{"model": "CTC image transcriber", "train_examples": 195000, "crop_scale_min": 1, "tokenizer": "char", "vocab_size": 15, "activation": "gelu", "bias": "none", "patch_size": [4, 4], "optimizer": "soap", "beta2": 0.95, "lr": 0.0025, "shampoo_beta": 0.95, "batch_size": 256, "epochs": 20.1}
Rows from block 3 of a small CTC image transcriber, named by matrix and row number. Rows with one number belong to one neuron. Each number is 128 + 24 x the weight over its row's rms, rounded and kept within 0 to 255. All counts start at 0. Numbers have three digits each.
Before each neuron's rows are labels from the 100 images, of 14848, where the neuron reaches its highest value: "top examples" is what is common among them. Only what is clearly more common there than usual is listed. The data: seven-segment displays showing three digits. In brackets: how many of the 100.
# fc1: MLP up (model.blocks.3.mlp.fc1.weight, 1536x384), inputs 96-191
# fc2: MLP down (model.blocks.3.mlp.fc2.weight, 384x1536, transposed), outputs 96-191

top examples: red glow (62); the digit 4 (57)
fc1.269:112124130148139135139147106141128163206146195143142141118128163128123122128139111152185159124112148096117128097092160137165123152161142129057143090097109139113148128123137146129138157140136126128132100117142129137125126164155115102162139122145135129147118155087117113084135148143130142126
fc2.269:155126170117129151098160115130156135134124141125156167121134143162117128122125130175134107125122146179130112123105101159087095111103124112128084135135133156133146099148125125159098090141135135131106101089138133131126181129124131097121108129096089117156124140101119137104141154120115153102

top examples: first digit: 6 (26)
fc1.24:104145127117122114135112135164106081130113134140157136143114150116129131069123120111173141158144087106130105169065125115132135132117114125110124118150103129160152105133128149181101129149160144127141144072154129172121104115134105113115120132111135126140147134117109094180129137107127213108
fc2.24:074130138106103138150138142157136152112101123079126126144055121100098104130158096121110129140168121119130122122136125133088114117154122117128094140095142131118127125137125157143103161146132108083140123120168127155143110158116122149147116122126152135127122160192162113124124127114131203088

top examples: decimal point (100)
fc1.348:125102151095130152116128148137113116114176115144127128151094108119120089125118131105135118164150136094133155151202095145147126167114107124126096113127119175158126138115106097084096141134146077130089113170132138137157128125126132133134153126116168138084194142102131133128163049167159119127
fc2.348:126126159104097111161129125131124120128130108114128183142128105127138115154089102103136114133128140122134151082141122127147114156124180104180132105115120086130138130114157114132129135167140092126149079125112107160129157112130127113138130088132122133107114107108124136122148136142126124162

top examples: second digit: 1 (31); second digit: 7 (26)
fc1.675:086136134129147186138156151144107173141127132073112170125142104134112125091162130117150139133130140133137061125089149131151111077190132103152107102148115092118115158154138134135136108137127118124101120171147133118094112129116141093171159165164170132146099082127140089139128124117145145145
fc2.675:130098117147151144152128152136094122114190134086106129141159152133124110198172138157128108132118108123140124104113084111138154099131142139111155127135124150095103175129135102123142134113130098182175127144089156112132117133111117140101124159190144119124154101134132137140096108129143113150

top examples: first digit: 6 (34)
fc1.366:095131148088101114137146137140121148110111151168121108149129150122147043138113162133123141124145104113171053139104132156176133169117129124136104128140105121138110131143094148136122166152147104134101115113124103147129125139124154092157130100136122098118103122157123175117131151120110140109
fc2.366:167128111120083137129103121164166143134094117149122137127151124137142125166126125123176132121158114129162155125181147173151113125100122135128130114172111095164142107106095131153141171129106130132143102122100147127100136121116133115108145117132169128122091104132155185137121106123144139111

top examples: decimal point (100)
fc1.535:136171154133126161086124123081106128131122129168113102122114138104135166137135134116127146133074174175128178155167096165105135119119122106139133137129102160155111129156155082133148111102134092137096118130176121121138121122125168107163150101102120132142182143075125120135123119169123129126
fc2.535:160129138112087137104158091106136128190137125137110128113131137134139087124139128130098128122146125094170119094131154114116060143109113121124098093122105078102126105091169143122128131159134139114126128102124134136164149140128135141151122130165101094126139114144150152146146139149142138074

top examples: first digit: 6 (28)
fc1.448:130157142127152100108152145154094128155112113128123123132131139129147134101125087118114127146078113107128109177112125135109142141129116182064118131138094151110145098123114115159133076157144129126141177105130162113161115153114106102132131140103137130132117119142148079140158138136126193159
fc2.448:074166151107077123145129134175130136091114122097101116150078133106107084117115150092117146141179116117134126132131131108105126108154094100133125137108168144127099124123139150116126151125154139086128137112158109145128107159126134146103108129155148151169123136170185118108126132163125210092

top examples: first digit: 6 (30)
fc1.483:121151135136133139153127114111076118173089132144129101082113165134143133153132109122189085125140122112120112118133132089155121143097127136110165138144133155149120116122111056107110105185125134129134126130119136107112144112168142125144162102098090118108126127143120096120122137115143152136
fc2.483:127115155111080103112086147142132134129134101112120111121145129128104122131163119148131121154113123094125168128140104156135189121129154139125134162151131124143110131139131097145121107136130138166127119132109126087140103105148129149088088137148177136176163149161079133157143127151138142138

top examples: red glow (45)
fc1.49:160103150118166141115090115147124127178130156131119130084105157149145123108125051120182131121103114094105127092099101113164137118128143082107154131114153084157147124133139143154142121148137140166113125114150124110120136131174124141134112118143134128181162125074091129125134130110170197125
fc2.49:144084154111143129095098136101136139150112136150131140104140148107138154118108175156140088116108113155083161087122133136110124103107128141126117057094162141137123119117132110158128065164129125146085098121155151138129133151152165130153131121103115140181167150134120148132154173181161145158

top examples: first digit: 6 (26)
fc1.746:170111168084077124098134114116165152104085175135136109111125137123128128097156130077099094143106107126096084127137158165146123105113121125149094155133061067130191110063159095125137117122132130165106119081129153126170136133146118133129119152101122168125102076139062117159098150141102101102
fc2.746:133114081145112159135151127097169143129114130128171172119124129128113167091112099058112144109136144136132159087142140088120128078155116140143124097143110135117135098106152148122103131101115111130168111095135125128136150129161095121128119102155094121176098118091114093146049121119127125136

top examples: decimal point (99); dark on pale (93)
fc1.456:178150141140095131102129121135128138129130137115160159099109113119123100168169108145140124123130125137134104124102107215126145137149133135127139120106127132169150109112142143117144107119115110141095146107133121140084141173116147119114210127108102167102109131144111107151146123126117117116
fc2.456:138126127129066141126123108129129148119125164141123133133166131118093076089156152113139139126122074155142132124063154126120128127072124155090136124114142121079120134149177126140175167174114098126126147137116171138118146125100166079137108117116122120095136161131122115133126127119144119128

top examples: first digit: 6 (31)
fc1.443:116095137127082147058101121098140128119154119117166121104139079154129135088131163124135103131083156119126147140102144189161118138147135104119125150121101112127138134121102127143175092137142138100120166120115156124148105131128125148121110161087100170136109119101153113139126118124115122093
fc2.443:121102090125156096130158126126145123102156119149117128089172159132140151133127124095072165136156131144122115151124124098124108099151145191112113088133119108156170108135108112123107108053067155128124176133130129126113121116156086157124114091139116112136057102088110139132089126089108110118